{"translate": 0.06, "fused_qkv": false, "patch_size": [4, 4], "beta2": 0.95, "one_sided": false, "adamw_lr_other_params": 0.0016, "batch_size": 128}
Rows from block 3, named by matrix and row number. Rows with one number belong to one neuron. Each number is 128 + 24 x the weight over its row's rms, rounded and kept within 0 to 255. All counts start at 0. Numbers have three digits each. After the name is the row's rms in percent of the matrix's.
# gate: MLP gate (model.blocks.3.mlp.gate.weight, 384x96), inputs 0-95
# fc1: MLP up (model.blocks.3.mlp.fc1.weight, 384x96), inputs 0-95
# fc2: MLP down (model.blocks.3.mlp.fc2.weight, 96x384, transposed), outputs 0-95
gate.153 101:136108183113151135132110150095114129105121149100119123107129118120136130142108109115147149156201085138111144117128120106104120138156174168123103118093108148120087159146111138130129142098129137133134112073099112125104109141143159114115136115107080103170137096177126184141122119091169123138
gate.154 099:142160160136117161116170110112115150158151117125121153166149101122094143174122104136116140163130153124169125105140118139165076133093138077152124106151090112111089096150109161121129138135138119105124145102096148148148102139145122145098110148142124124080080117165098173151140124144160118140
gate.156 102:137181144128113154165117122103137091155139123124146127109130108144104154057139111099093095110155170069148127122124163130138152138121126111101159126146072090144139141146144101105088138123136120133146139147138149105112093154145127119117140142099132182139074147112130133104101115112157155139
gate.157 137:136134123085136147157098120124115154130117134094116094119115148123141149126130114081162115171149097129098171110171125168085116116108150126107107126061103163085122100141175119136095102170150147197133144101121114154111121144142127138114106113117095129094128151126113131153123114114123144114
gate.158 077:085143105105154150137165134150185100133170108127128120149106090133125102150158153140118111073121139111110115123135126187099109143162109150098119118138106150129119106131142117141134145137184123198145088143169165109113100112137152101115149141137117092122121122119156146117122097161114141124
gate.159 117:133136120127116088132146142162151092124146179124124080190127145144144149115131159118133081156099131144147166132080133129113124112137114123127109187186110193091150135104137135106158164111108154096124123147135156143111142105136130153161127131144138109085109112128098140127129147116116104118
gate.160 130:139151134101135102171121087135158117070151132165140167128179111156111129157103080095093154123127114136155168112130156115107092149123129110117158100136137134116080123088112088133127135144112065098144155145089122152148105148128107130118132105138116145129151135133130110093127147151108108154
gate.161 097:132139106131143117129146100092131102094121128160152113178145122136085120120134114130100129109119133182111101169146159117146188102143111126127125107140167122120128142142111129189128166156136094146152098141128145131129157119136094124086177138111115104137141131175162103094101076106111148123
gate.162 107:087131113174130131177115099146146104114131088126180157109115124134145089154128135102095149157113102116125155135114115096105126114145139107154136106098093103129120110084108118140109136117148154147180125112086144137156150179117127102135132134150129115125074163090108087158101131133126154095
gate.163 102:148111132127130157112110135128092101139139147146113123188139095167152108105134125103103137143144129117155116120152104130114129089131109124140151176128137155080104155105119168125166132116150136072133100129098169106093145096174080139170117144072168132134117118162112130120117127122096118128
gate.164 078:130119127178146112120100110144144130142104107140134111107111119153134109147129126152130107134147164191189139121166123128115100137085148082111083109180096095116084160142118105120164176122107154124103139105135157111142096111096113132128135110123100112133111135118154138082116107104140162145
gate.165 085:141127124102154113146125109166138125119148124136130129097134132143154126160145153140108182128139155167115132138135126148121066122148126139101141126130118182132144142149059117123138127114114102114099108062113089175151137087147172132139095166142102109159140102115155102124167157136100124132
gate.167 096:108131115108154153142116127153069143133109169073115096141121128123117188101091131101102137171141130118128176145084150132152152101112151098118129135157144125100089148169172081121124128118158165145114148141113130121123129111106152145092145105122153155162136120148134127115114164120134154096
gate.170 124:189139139112120123145102175140131100131116151169121114163146178128133117157119122099129136136148158123168099109124129145121142111170113131095117116128141147141124144135146096121117092190125149154098106076097125155125123100129087164136142130139086114092076088122137099114149140155130145104
gate.171 103:123144202138133096129161092119120142121124154129126099140124149110130147095128124151116139103146154135105132155102178174108142134074168093118131168140147111116110129103137184126146133149171127081119101143095105088128113141131123135110113150126127123124090070163139139132088104114139133140
gate.172 099:145151150092168106126141117129136175102091123086115169161138099101128107178082165114135114171132118136111139199131128160089119142119136169135129127104096107107127162104137126126121090138101084140123121157157154161114122111113134165125148134096122127115103097123111133131145145135139133085
gate.173 098:185177136155153122099082093151120144103118144143128109170075131161115162155131117157144190120093115143145131129133158140137119143099126097105103120116127105115126160156098121109182138121173137159141096131116091141127109136138109143111128159107135115130123101123145153142099124111088100095
gate.175 077:146112106123109106128165144142138122109122170098147160143140105134166139106137152134127136160096105120139115144122112147154157144128096140192132158100167153109137155100126132149095151090101126081141135099137159174121143154115138111134100167088092153131147145087117126106156155154108179153
gate.177 077:109136146111130134090096150136077126116091154132098099174111114178121134126102110100169091181175134155124137125172155118156126144150140181132144143126140118103129111144088159139158097089166115134129108124132173146119108143122109125148103144118167115129129142128093136128131143106173137108
gate.179 097:120130099127108128153112117080118142129136163124140140129117121123147115091120088115168179132150147097117153126119162146133133100115109112102115110131074157132119131093142146119107185150128178158135133090085112113149158146099112091130099153101145137105113063133157169145110114104150110140
gate.180 106:124145109113152120186134101118126137161083099145154103136151146152146127146081104133118087126147102172137144126099131162139102122114106099164138110110120084153145168159109138120100149109079147096119151109134154116151117169137118164120114147106134131142097125124142132122126147190086157158
gate.181 105:101068150126133132085119112141078111108152134115104131114104136115117145141138163144141098144160105144161115164156178146108122114115114128131129131103172131157115108097148163186140157109149135149153145087120121112118124113115129123109082147129104091106088065118123150139084113122120120147
gate.183 113:142115099140126146157127121161119144064073174128141122091143123152085095150138144111131122159131118131128125199089110132183148153126122099152143122128094106124161136115153145103125097081140122103112129138135133112097147116088105087127106134121109136120151137103142132105138109088146109168
gate.184 081:102172125160180138150117117134076075095160146091153116163104145134124086129146123145102128129110138129163125149126147129182104140125151134149150132111135181155115113156130138098137094089116112116113119137111155105174150098156115140129126120109134147112137133108152087107071158106136143118
gate.185 080:119148165135149113135133171139108136123116112106135159123133135154116116082108152136165147104100117072108189131105159128114102119154166126104166129108119141103143128143104099116104116095118093077116119121120141162114127124128090164094147144107130132123140124129186136101074160091103127098
gate.186 094:120086155113162092100142153108121168111114120121124096153156157119094119151107136135135105098162095167123146163162132125170117120102108134146102138147127175099131109110113109064146133160136132127129116143109126142141150106137093169103110116124125138100150145181135078117137117152073139110
gate.189 101:136121143154131132149140130123142117163139101102141098105107135127186118125132087087121142137129114159082137115160087136127103122143062131132185105127134122110144102132149137162116087187108124119107115132171115125092122149136138099132142079157139114149132097111103119119163133127137174172
gate.190 102:112097158133139109155164127162124119167107176118132091125111138088140109151144175125123084150107137069148125113110099136125158068095111108112118170134149124141156109133101188095125131132140142132149138100130169164109098121119117127121145144101125162129144096140158125155105100110120102123
gate.191 096:134118138125117139156095119146116135118106159106112099097097155100148117118103128152090147147142135131138170122137141117143127106117095155172149121152109074125108119083112148109142147150111135126176194153179149116095126112149153110111133085150159127156093132122084095098142110149151101108
gate.192 090:125122154125123137123169170124089133133108117118111106148123085148101098154140153165110109102170133134108146125119158117122154162103130107127117159143096179161176138149144133167128099151094132108151069096115139128079122133089185124135095136110134109150115131145111105168117097111127135119
gate.193 115:171128163115125122181111132149158090126119150131085161132136131120106132129133178126115111114124144143180151150131065125099100148119093135138091127121124182118139123185079153114111109144173155098142125157137125125135133155150090120149118099132107149116134118122174101108095144139133141137
gate.194 123:142110146130160155143136121106101160107120115182123100127112143067126127154164141107133144095193135176085109149131122148127135126108131135103128112107122106133166114104112148139098093128163109119103111140147156141148091111107108148120162140160119135162117168181141132085102136096132161130
gate.195 109:164157108152120124083131107104137149105137140121075125122077114127118159134104196159148120124181136151101116100133113143083140119120058144123122109111096130093125120098140128155154130119124148144144124090113134156130144184130123135095112153118148123118107138144174122134133127176147151119
gate.197 102:105158106139166128166091148089125131120061123139135157134142147137102117163129111113153115132115185178132094139140143103115073114139099111149108120127110162139138153139118164151159118125117092116099139137106127075130122112147169123092145145133147123118144101111118164136116141180117164149
gate.198 104:137120097125131113152108114131119110152136119128093184151152124131139091141116093129119161154126147135112089125121115100122145129118125132120081125128107145145117137114149148176120151095116101131109153109097137105102116170100093124149133157182092135103145160050123131119141106173117135192
gate.201 084:142169159139101133145133140109144101126168109157113085143145146155135104141141117080102115167091132126128126156132145135145198137157128112151153145159125115112125145124088120167167101140168183101103127113076152126147137119113073134123119094112101142102126127106106120133130103123138164140
gate.202 077:124123154101107098165107136147125161133124116115148135144128125117131099085065130169126095132090094115122128122130153157142135074103152113127161132162129159144172128096116087149160130158174121099159095100130112118127157157106086103144124115137138149073146123097119152113143110157119123147
gate.203 122:170144102145129130126143136148132075097141130119161160151123143163140109095164122096126142168121141154156113142142137137123114149146147123090117157147156130095117163125110116153094149115144138164108159103123100126128105149109082156147110088128110135074098169121094126145078124142107076160
gate.204 133:099138136129124105067162155153146106112161135086134126126118130150110141131165111061151120144118143117149164148091152107131119136142094128132143113150162113111083162104089098110133134134151124117121094127101146144163138089133149151120141109122161177125144152131151167097114102132174164113
gate.207 108:151143095149137116160091153145121137106138145104140159133120147169122151142142156129127131146146132127114080086077115145131117149066126150074149108121126090100083095111102126093133164111100127155140098121115163139133117134153139150140176156115128126147171104120092150095118143111094110151
gate.208 104:106136175160164113110131144132148113125122122123091177121101100104134104184151118086128108125111155147126108131137131164109128099133073161129140135118139126137158130087088119151058106101127104118129119148093108144132106117133135156101176110130163112144169113161155124110105172135122127128
gate.210 086:101143101169105129110131111161113080160135159110125119129126077109113092126105096083153158072148126158141097117101119114163151114130114103097119073132153166140107112119097166154151117123133124105138132123103136132119112122124153129126105125125092142127083072119127134088126165155122153154
gate.211 103:146139129133173127138113120156131102136141102123112080078120130174123136147124109136188112136137146113137157102133142104132146046111086165176125120100081097114123170091093142110135132126129125124094165104139158145139128116144113136095170122120107132145163132158107129127127139119118102109
gate.212 085:138181133154119112143154146140094113103153142141131130109102097151110092103106149144141163107112111160177159164151097142163110105118135111151133101145097108130126154129098110128127085151093160108129148119135135105151155102171078116112095121076128143161138113122161150125153118167107159149
gate.213 093:098147069104139113100116141080144153120140131118093135120121172123081129087122159123111123113137127119085082109137110175138157088095099115126135134121122173118116109102098146150115112139118113132142107126137138157164159072176116170105162136126126128116133123167122100156146120103111153119
fc1.153 095:157147150133108119156141112148096166125152129138154139102118109142139162107116112129108151128151098117100173137141111152104123158111178170153106090078119155076103149085136126137120112108117149154119101066123124125112107159134144141102131129126100125176154124163101176135106136141165124109
fc1.154 093:089138127113126114086138131143138132126113083146141105107110120139113151114095149140157128128156147160161114136106165122140123098156153108101149129100157105148181110100110124086081146132189114092109105112164137133135134133111155140125084120103126156153120130115078154151133124167098178100
fc1.156 093:139120156147118100141133146137134138117131176128165130130158191126144102174089122167123110138094075154128110154138156106101154097145115144157121173164148124157115118122138174142170108149101123114106120129113123146155142126109128116138120128149082065114108112093085141147145111132119101138
fc1.157 154:093181110160113133127150095127121132154155139147132112156140106112105122101103146119080149116100134103117154089149148123174140095107100099132117167124131110130139092128155143136132148125122133105144125130091123125110185151096097117135117182171142109170139116142168117136172111166141081113
fc1.158 083:124109128154131122111101107124123162163111136141137156103130144109130181148129112115114151174115109139190114121134153083153084073086144106139123161122135128152114148112081153138163193132097147126122091118124119146121181148121110130145103104110114134117113099158112140170139136131113098119
fc1.159 107:095128105125114165132161093109092137161112125144119151101103144138135112152116125105123129158130078108125161125120117124127124131146189135131150111161135130141141164091121137144105085138133126089119127126080106130118110176162112167134113097095175145141104111097107060145103134150144168112
fc1.160 129:103138094176122122141120103119167109107152108097176157108097161131154150106140091116120148086129093147148112175137127126107159066139134108094134119049129130119121140141118129128121164146133148126110119154161166142120119145143124149141154124130152126144100138134111061137153105105125113126
fc1.161 104:117141152159072143139129106169126162131122141090141178134081107157127126140091141162127099154090085123127139113121112153109109117140134080134117134094130149085126150135180096144137159122127112109169117129145142152113102135145159116158116124118167163094109126117092125129099146163143100094
fc1.162 116:152115150130178113089147153128081120123128142081114098147116154125106115139136122122143138182149149107103101169152117144158147071120095153125100139155161175133112133135081124163142141183122137118096137149146119135146104099120154139142150142120144117110138132180108151126137174151133113099
fc1.163 105:155132098133115111122195094087137138150120155092102167079106163138119112134143138137096118122114125148127119113103104117139136143109147091144136072119124118147141112149098114145111143138122120132088170134127095169144122117132200124118118101161087164149130167126114097122130151133161141162
fc1.164 079:096065167137089120114110149124108096137160119148134095112137154162105168109135096121159155177093168127138119136157111144160124160107124145167102121104125144144105127127094152101125138121145165146078175152141148156118138149162113120076104089105116147132119128100123150110137133121126136125
fc1.165 082:147154151153126103156139155098106129131118152145161145166122100104135143096092156148144100096132121116126122110158137075110160127141108103129133130123111086130087132109180128139094127099100130131116132112140098062141143149120124104146189073132151169094119147139128124103132124149166100121
fc1.167 100:119118161131117155106160130181142181165109124137134142123105079113149121093130104094163178132115146072128137114185130125140165118155083142097165135163137126105117139138094130133166126124119117135126070130114126094117152149125110116120132097120150171133127115131120184124116142149130116137
fc1.170 166:154076109160151120150140134115136129135112125145132109123107131117096152126078126162121146141129171116147103111167108140123126115115081112111155054096161151110127141124170095083114147157130151163117122120180122115109144137084101125137111152145146127148128077143165119129115123092114144092
fc1.171 099:110125084178114131153114132092134167124122113093135141165145107151120105123113156098139106122085136122154117110124111092142136111147133148143155147108090141130110105146124045146152134148117103121167144123143166138124129126098130123097129110085126113117164185144124061130119121115082130122
fc1.172 094:146120120105164095125105125138176147123114119122107133134067120110133097131090129096122116149118098143115132175197108188106158121161117136167099184129112146118135159097147107132122158105120088146134112190138138152149139114110119126128126145126147112111115140119097136123169102151151125125
fc1.173 106:155116159146109150146102108132210132116104138147145162150118138135092119127120105147129133136089104129134175163109130142119151111117137130124138113187094135102145114144145084144128122200112152139157074137170126136105125153101127111120157161119130122118081128157164122131095124120122113125
fc1.175 087:072123142142155131130103126117095137116121128167116104131130141097101107167124133154125124112183117153076140055130134102087138132146146152074125136110129118104146123183127112119127079143138099153093129102123128109145128102138102142107178113136145100137131151148137128138115108120113098073
fc1.177 086:130122111152145110134171109144151097113153129114142134114136154109147142117142159170105160112113114135098102083077081090065134107080110085134082132124145136123110144130168131111133169164099128133122098120109126096146128113104139148112141135120097179136116125128129158159140099143154099156
fc1.179 090:128106100112132143129117145145155140146149103128086113129081147118113140144144163137125126100145157106148106147173152155127087120124146121144147147116173095110117123122110142176119102147151102116160171200159136100119108125149168115137132101181120142100105117102105106182094126156112133133
fc1.180 101:131109130147135157055103158112143118171164172138133141100156106094116112183135091125117182114148145111058128104151160132131117135127123134122115129092170126164125151124130127101146119114137099131091153145115159127134114131151138161107156125109118126121123156101125152129108141086122116084
fc1.181 115:117135151114129083105158118169117142146132145113113123136112166093151137079130108146142147129170177139105146084114160125102127112083145139131132167126137100104157163100153131129141123187147120097091125116115111072135137164173128153108109104119154111121150117128081132144131095127168120131
fc1.183 107:169142079155110161122138101155141158145083097148125077123118117087093150162118108131124128099153129133143164137092165144115154101081108089123136139134135116097129136126105162141132136107074148139124147112133091161103152141143147075114091104142101135123122124110105094131144166146139138115
fc1.184 078:091141117116118112098115096169179125188132131129136104124134129147135100152134119095075138132158082130126163112120119143094142086116109121108156154130097081095119132129126151148096145141115104138104169121125108127153129159106148092161149125126137111111088118130115137158188109174106134107
fc1.185 076:145168137172152137125164110086113128135132154120129162098150140150109162113122126120120151130154126096109132121096128140093152158152120113105156158145098176085175124145086115134092112118133145098124078136138169157109120106124106075105148112119149125133126095144125108145115172071129114115
fc1.186 086:101069122142139105143085138112176144136155083119136154106127156130125164107129165128089138137132080093151101118138120152103116150124092155138106118125081166108118116091158153104162126129112131110120143137096128139133123121142128171078129141122114148144109141137186148100147099130140086102
fc1.189 096:141122096172131149105091140131121127106148175158091144135135116113100144127111141162130148118164187117153119125146125114141110149139153115122078163103125125140104158151112115116150161104120115153090128149094145169124136105124132138169126155104129153159163156099159134105089149158134068096
fc1.190 096:135143152097135170131044121083120125123129140116114173141104133140118161088122091137137113096119125167164110160142125116120103151103140131147156085165128114155125167159129097143127117127143097116117100082152125075146162114110123083160087123140094135110129135137112123130127114125119156137
fc1.191 093:110136140159173072139127082138120139124142113144131124150137082117136124122092127207153140156169186144123124154106131122130158120151136122087113148090100117129148133135154136099127125141173137105135110116132129122064130126099172143125144150095138128127113138107106135126130068133128155145
fc1.192 091:159143129130127140141159114119095110131152095131159099106100121159135138107114144116141161140138148097161127144122104147111148076142130102141116123141108095161108180146153138107188072122120125092087114151173119121172119133130090149122132142179098122114144133149148132119098171165141140158
fc1.193 121:090123137101132123091135149101143116140138166132158173151106129112123107150119113056125107159140120097127080146085115148122110157134074138151155108131135126156125142098143158154100146137103118121119139137144156126172115142115109144112130120094086181144145182155144157149110112139090128123
fc1.194 116:142147174086203107137174158099151131123130115170122116101105125112136127102142127112116138104156123153119145126139161137118104117104135152131137103144118131133146136104187182163088121110156137098122183094170109119139093113148106161122134174132103142138120142149152141119137130138156135104
fc1.195 117:129129092111141081162119175090148126131099074128187099164122164136129161130187133148127128152105140127133126152128105112135122125139119131114162098133088108174123127131171108115092102104126168149117122144138114109148072145125098109142141139144108126142133118101136152080098139128115124090
fc1.197 111:158118125103101138101098137131149150157128144116133129119129165110124161143111147105083119111155077087178152083105120126125162117119172117141127131167116069155126128114136067144120113156141194098114149140141154154119151154104102140122131106116125109165114130109122128114112107109166108135
fc1.198 096:086129150161128119123121131128136151137126157112138120107094163113076104159129103112067107128124126102139132117130105140099140063101097150162148135108137132110116115104155119145100140164165115087115153158174124153142139122124172126109109067121119134111102099160134152155097173131123138116
fc1.201 088:097115134135110133098124131154116145128112120106129087157143121173108128124098090152095136142104124140145117158077124141163126079108102182109113077120134105091179127112095154151119151134183171110143121159150140111117140134087120104154122130169146163130143124166116149146139108101142127118
fc1.202 077:156114083114145154169104138109162149116144109122130120126120139138161133121145143133185162153157088153132138110120115150097159103128151116164133120157119152069129148131143125095088137106203112108117071093098144102133156126154104093144118103129140112131134102112137168131132135141117103137
fc1.203 133:114121171141138143138094149140121118153112097116124122139092125101117090096108114119089100120080124099161128138116125152113128142117125152184130120132117118141106079113129061140123148167169118110133108173132172162158127143162180139114111177133158156092152134142138125126124138113115120161
fc1.204 141:140113199086129119105103126088150108121125120176105130124103169161083086154123130153132132108127131076137135147140109152139115139138155152131119115122094160142135143144081115133114136114125114088124122141160093151129083131179139154109137132144122137124126117120144161098098137067125083142
fc1.207 100:161128173129158146088128130119162102140162137137102098129149148138068123116099151109141134138160076139184118103128111112136131115107135155113081141164083109117104090117080113109141127130108157170125138121088132148107128108118127105157172125119118152130105133136143182146111095141125105130
fc1.208 095:084128173124157120101132130152152102121129118125144180109088109105119114155191123097134155139089159152090103148126134173096128132133109121121129085128113124142152134124098129144084105098127098134103130138113148155140121120196125127119137109106162087128190141121168133122110136139113141122
fc1.210 083:151100129092112111132159163083161142110130111135074167115122143150155165103119120147118083189116161108151169160149113130092140116138134161100171160116133100121105134156151100140089133095113132158133143146131124115107178139102101098143125121157134112135121143124129151135119088119168118123
fc1.211 091:138133171124169138148092103135124074125186103095137150108126154129117183129126137150156101128115139138148117144167129123099111096128090135174145113119106097116129169106081108108151149134127162131132170139117115097133149130121137122130113123081152137164152099140116155082131131125179099137
fc1.212 082:126142147135121126107129119178096129083146148107170171129127109138140160113143149088156128074119122194154134137133070101133102094146146136144110116128132163104136129127127121169100164099086118136105151121114133134114149117107176141112075097113114101155128109127163149122142140129141155103
fc1.213 097:117115114078125173148152151098145148114095113125130134109121125084131170140160172174151113106091116117118138142170084097149109118109072164122171093106110127153115143129085124169146120122123079103112123104135129135147082126142111129126166139138104161134129128142118114079128121116130132149
fc2.153 094:128138140147164156146126156132143129115087102149076160169157148124125180141142133063140140120145127145126131076153123128120121136108143133096108122148152134128154121107157123108186137103120126129153094155104108122089150146128117090105095147111137135095135169096124124136106096156079128167
fc2.154 095:098123150106135118141137134109167097107114103139069127147141126098139157125094139133133172107175151134126125110086131093128149155113096131070098105150143161138166101131144088133143109157141140114154139147116135090130124149170121120166135146107139132132163127142095110142089187129094115158
fc2.156 102:143089125103153130140081111157116132122119158169116142133131119143149114086126108155112189114152145138116135115143106097159098148083116117158103106142122138129152133132136164152121110149137173100108095088103137124102113145117113125116128134064150154140071169160103147109141150154157137103
fc2.157 120:102123178121171118124077119157156138126178123107079124081082124173132083178144102171148163126141098151116096126096149122143157163129143119150126135148133146132110096128140137131100095155156124144144158137090115127156142120147111146136103132128163153107141100145146093113119133131106126118
fc2.158 093:139140110120138120167136092143148149094155090124112157143110121148133102144141118129143172128140157141131184113128127171117118129091141145160119144150127133136137156102181166081110161136132174113108121166136082150158163149139167124165145123119132112124132161108157108141160126079160094139
fc2.159 115:132173168091111105153125154137073113128114202135104093122143110085127143147164117125112101098140121106146130098128137120085150123090106128132161150085129172107104091178130133125093125103115157124093119110158125112090126109102112161124117117118140131118162110154148111120142126129148106119
fc2.160 114:117176134151102103120166153109148141143107148105155143091110066129127133094156117133116168122158113145106126120136129142100147188177112088114119141131131145157150107127120121151104125136121092118161140101091115148165107144127150091151144127141132099121082112143171149117139092074122128106
fc2.161 091:127120154126108108175119165169147116129117146096120138102121118156139169150116109086120122171136175120116132160092126132156189129130097157139121167142086147115092107126117108125109138162112141153088158153131127155114147158168115111135157100135151117110154125097122152154149169103114170126
fc2.162 110:159107154116110120132142119128086130141119139077117127147069151126096155128137133103145125134122098086126108122108166142105199130125104111088173128147164136099140151138093107107125164139096121116146121143126145129121115162131103165148138094147110122171172134132137107102149179162133146099
fc2.163 111:168125141151125124160092130099123135150106113150151101132132123147078124103163118108133171195073112108118116144140122104118084095113151154132111140126122129148141131117138110134164124128100124127109138141105073129126097117065090133124164130167144157154135162118153158077106132126116108117
fc2.164 086:136091127086128110115092104144148113133078144138099113120114110130114124136147146113078091124142122159041169136078171079145131129113150107119107110148142107138116135096132131136115165110139161145158120113159156138148114120123101150118117113138116098140104122123126202148118125120137117118
fc2.165 094:120124118142112145116150166099127137095126128127086117129147146165096169120151111114138154171086093136115155140154154119124127136105122183131152128070114108125114057115132146146133092148130126134172107165144098097122127133109098070128176156169134122161132112147152132112119136132136134132
fc2.167 095:149128172090123126137147126127181093118113190088133118164139179159089145110119124143082110120113102112107127105137159157136120119130113167146141116123141135116136115117162137123171113143125141125141190118111160127095094121111143121172145108127130164144152116096094153113095139118105095160
fc2.170 117:139110143176132161129179154114134138138113099147146124128177126149134124160117121124090115144166143132163120140096094080194129125168174145128090138146164096110162081139150090141148120140126119138166143105134129138123149147158137143125135141156146153157139097140135143159130154162156124100
fc2.171 102:132120121129149127098118145132100095182155152172142089115148119124119100179149117138105135160134146121133112145137120125113150141135131134124101086123102122123098124128129120143134112115112124191099131147102113112152147100104122145130116133107118123114083122058115110055155155164126142194
fc2.172 103:159155114180079092109121181154136136123155131117119096137160123101110113100140156126122053139150110113110157126147165137142092125140135116145122118097155155140145135152141154071138124161149103164127087152131138132126163139149121120158122119177151127117163149147137148123115094106152141121
fc2.173 102:074156124105144132126131093087077158124149140138163123117109138151113167098138106127149116135135124158124099153150116120139161148132116133147123138123044132154117115108122144121144151164152100181160134151093116141145122124083134102166132129118146070097138118119153122159118139106112095154
fc2.175 094:113125128113169143121115129131184143099140130138104142117128105144065134094149135129158129115143120103111147153113112140131147136126142176123110155123129116164114160138161167120093115105191135175115082175158090145140130144148117112166107129121117130145111127134116166183096122117097157152
fc2.177 097:125126125154100098146143139091171174105091134158170132144144112109089142131105123143112110114176129093104120146118146128167119114113121099109146101119120135149110165097134163133131154154098141136100116143139105150142089141117125068104153128134192070175146125142132143126127151106103146118
fc2.179 099:164127118138112108124149115135144201127110156118131089158111145122113168088133156129130109127106130115119137103113103131088124123075138150099105103082148112134095128159100123146190148112162115154108137091110127122152131117127133132136142133170076114135097134147144120119130110061111163141
fc2.180 115:158087134138141136110152128151181108106112130119108198107144207123119166108142141147151070129145113162128127137117143164104090104149142124148118142156104122110122115136107117170128127087118151165104108147140135107119154145124148148106101125143122106104124098157134114116172120151164144133
fc2.181 107:135151124151118085122103123103161147137112151075099116157171115127092155144100122139154131144124144149103147144123119118118096143161155110116174132141146113083125102099145113115174117121126146106089121159136090125112103115166108098110087141137155138122117133173141148147092093087078101144
fc2.183 102:079111141112129109125090117124128127134140084078154109157112120117110170099132116131154164126108191160141130084133101183107183131128115115145118125115156131075146146143120128142139121164175094140117128123143162089130120121120102109102135104113132126114091128157122162145125114085120162139
fc2.184 090:150067133153107124120101113123156109102145135122150120119095120123150154069158156113155158151080143137145088110138126124123147126139144103116165129147117145094155165136129104081112146119173105134117140103133163069135109173192116139123116118115172103112108120140108128136128110117122109154
fc2.185 083:184095146151133096104101155166131092090114109127162133111123153134123138128156106110131121137134099172114159112164116137102162082137122131161124165128133087162119127126083143084108104156121136129106140115109104146102112145088133163140125134153135075133128118156095140165092127118130169151
fc2.186 094:135138113180103098114125110120152175094139077095099135140093127143129107130121109168142113151148130116115146077127154146146110140118099107140126104149125106144106141084118159111120149134163141154157126137103136146115149177133119153175135124131146163135089117117075110132152138179078110156
fc2.189 105:118169149107113086134131083116143075085145120104111159121090137140140135117129155151138151166073135136140116148087095107130131072121143121179104114124133120102139118082115128148161109138148128135092127129093174182129123137146140115124108147146126149133107131168137145119152118073136115140
fc2.190 103:114120103119094149144150143155137143086175130089100112102139133127101125158116135130157089132124182147124097148137115142089126114147130129155087105112126121111096142179130143148120124156109089113157118144116080136137107105102066120116153114117090160115107130108093092183123125143160128133
fc2.191 085:172107129085106109132132155108199099145128142100078133137131171094075105149130110118102103161099144134104134076117102138159124126109145151119144122119160118129114163124122141200109119153161131150100124121146137148141092143163129144113148126156147139140123100143111097121096139131140131102
fc2.192 096:155157099164133090141109102113155084147169150120164126162100124159163118169123089112121191131142112136131120073141140094109135105151146175156134143121146116125104113090128163107128108108137145120092143089119118104097132110119153105132110138135062134149113130117127123141140107122146164135
fc2.193 118:132061144130125130136111175133139144119173110133095132119099176155154132133143138144108133128121137156131107116135115097135148144134123095122073107148174129145097151125153125126083096119143136109164136125090092107077126099096125162152086105158145130094168094141145124126129138133121077140
fc2.194 115:134106116105108132121140125155146136103117169106133117097170155152154176143083083111118098100105138114131152101142149130134096109132138165129158130077131129122128151106139096122190151106145148116119148133116127117153129153138163123150150143164198089095100138141108130167136161112103111129
fc2.195 112:127134123092135117137115105089127087100115146111112115127106132160154119108115122132111147136129140110182166122113137096093140149156154139199135184143113115074154101129115121100165093165097163134119152116159149106133155133125124133134098131162087093127130094096127109115110142095160150119
fc2.197 106:134106145167134091092133125128176107158134162113145147128160144154102132109151148120109088093087113132100122120123122142168142122138151136113151107134081136099123115168122175129130142147164127087156111129129142100137087174154115071166157138110156117098129149156094100111143160150117140123
fc2.198 099:127112146148171119143123123099116138110141125083104177121116146136148124074110116168089093160131183074138149112143156126103134116133114117073102090093126106130114161127155125124135155131134135116164120118115136122156154110095118153123112142104069169113123146125149134142142127125132175171
fc2.201 095:138119150122093119138153163139110101104115098114091125083124138133122119126097096086123127127110108134106135114165131123145110129161100111149126137109132113137109130116186128144141104120143174188110131108134145135132129104098126166152137102112101098188125150121112163095143207086155127115
fc2.202 078:099083112096076129152137093146097138116109113154118132115163113149167130124090123163154120157140102135144122139118128090180125164115153133128162163109178130117145157135131119127115161127083159157142145117111137149089149117111123129120104115130143085103103094136138087127141168068132127123
fc2.203 117:085103118142174102139131101114127135101161132105122165094155105126142140088145131103139118172121122152129139159154173118125120120129120134098083131122128077111133110129125114156105144127114119119119169148148196149093116131064118147182115110128140113173152123119178136121129142149109112148
fc2.204 108:096127100118138106171149143134128139086142102133096114130147096125123135142158122123164167119149134139119144122089172145155099132112092142167149119124136108112106100120083103133109100111171094144144137150105136181113102105140069110109097115110142114128121066185142108115129126164119138119
fc2.207 099:094159136173099097093141132087079109150108116131133160106167136115133106129067152126164107080127111112104142114144150130132106152139148142141121142105116186085171119121145147140143132143121136125124127126140174125173109172144153114149172138127117093127130158134125131074101132114133112124
fc2.208 102:077135126112097130169092128119112139126120152113115133128097184174134115102119131157120108079163141124112148101111120115168075141140175095136118121109118138163118131162102153163114124120163189145149115123139116132128087173174105101124101145141143119111155104112155149123122121123116148147
fc2.210 084:104144125114096130151091153131148146114121122118102099146097120145142116105137128118094164175103117098139126092112165131112152115096161110175067128138121120098114121124083080134116138140157123115142159128151090173119148111117120116096108125154158152073095120146116123161114148178140105131
fc2.211 109:124122139116122126135075100153095103141102129118081080111160129111127117139145134117138157152162138131128111133136138112184149133122084086153116131168152122146122130101146121143139148097132201133103158071146107130131132112125097099092153149088120129093103142126105134119135135140085081114
fc2.212 099:125103110146111096121099103145106138100103093096110132085165174114112133167131079151116119107109124152120126115147123106112163135158106097076109104149131103109102123137176167147159145111135168155160118121130111084128149100161119137088145146124126154116128135148185167113115148123126126105
fc2.213 095:173126185137141144130096139099132128138145121117152085127106162127118090119149107140116161172154163128146198103123124135106116129104152143149128155079147101120167189120110140103104115106169149106138134132122132127120089143123158166129138126103119098110119128146094138111092136107130168150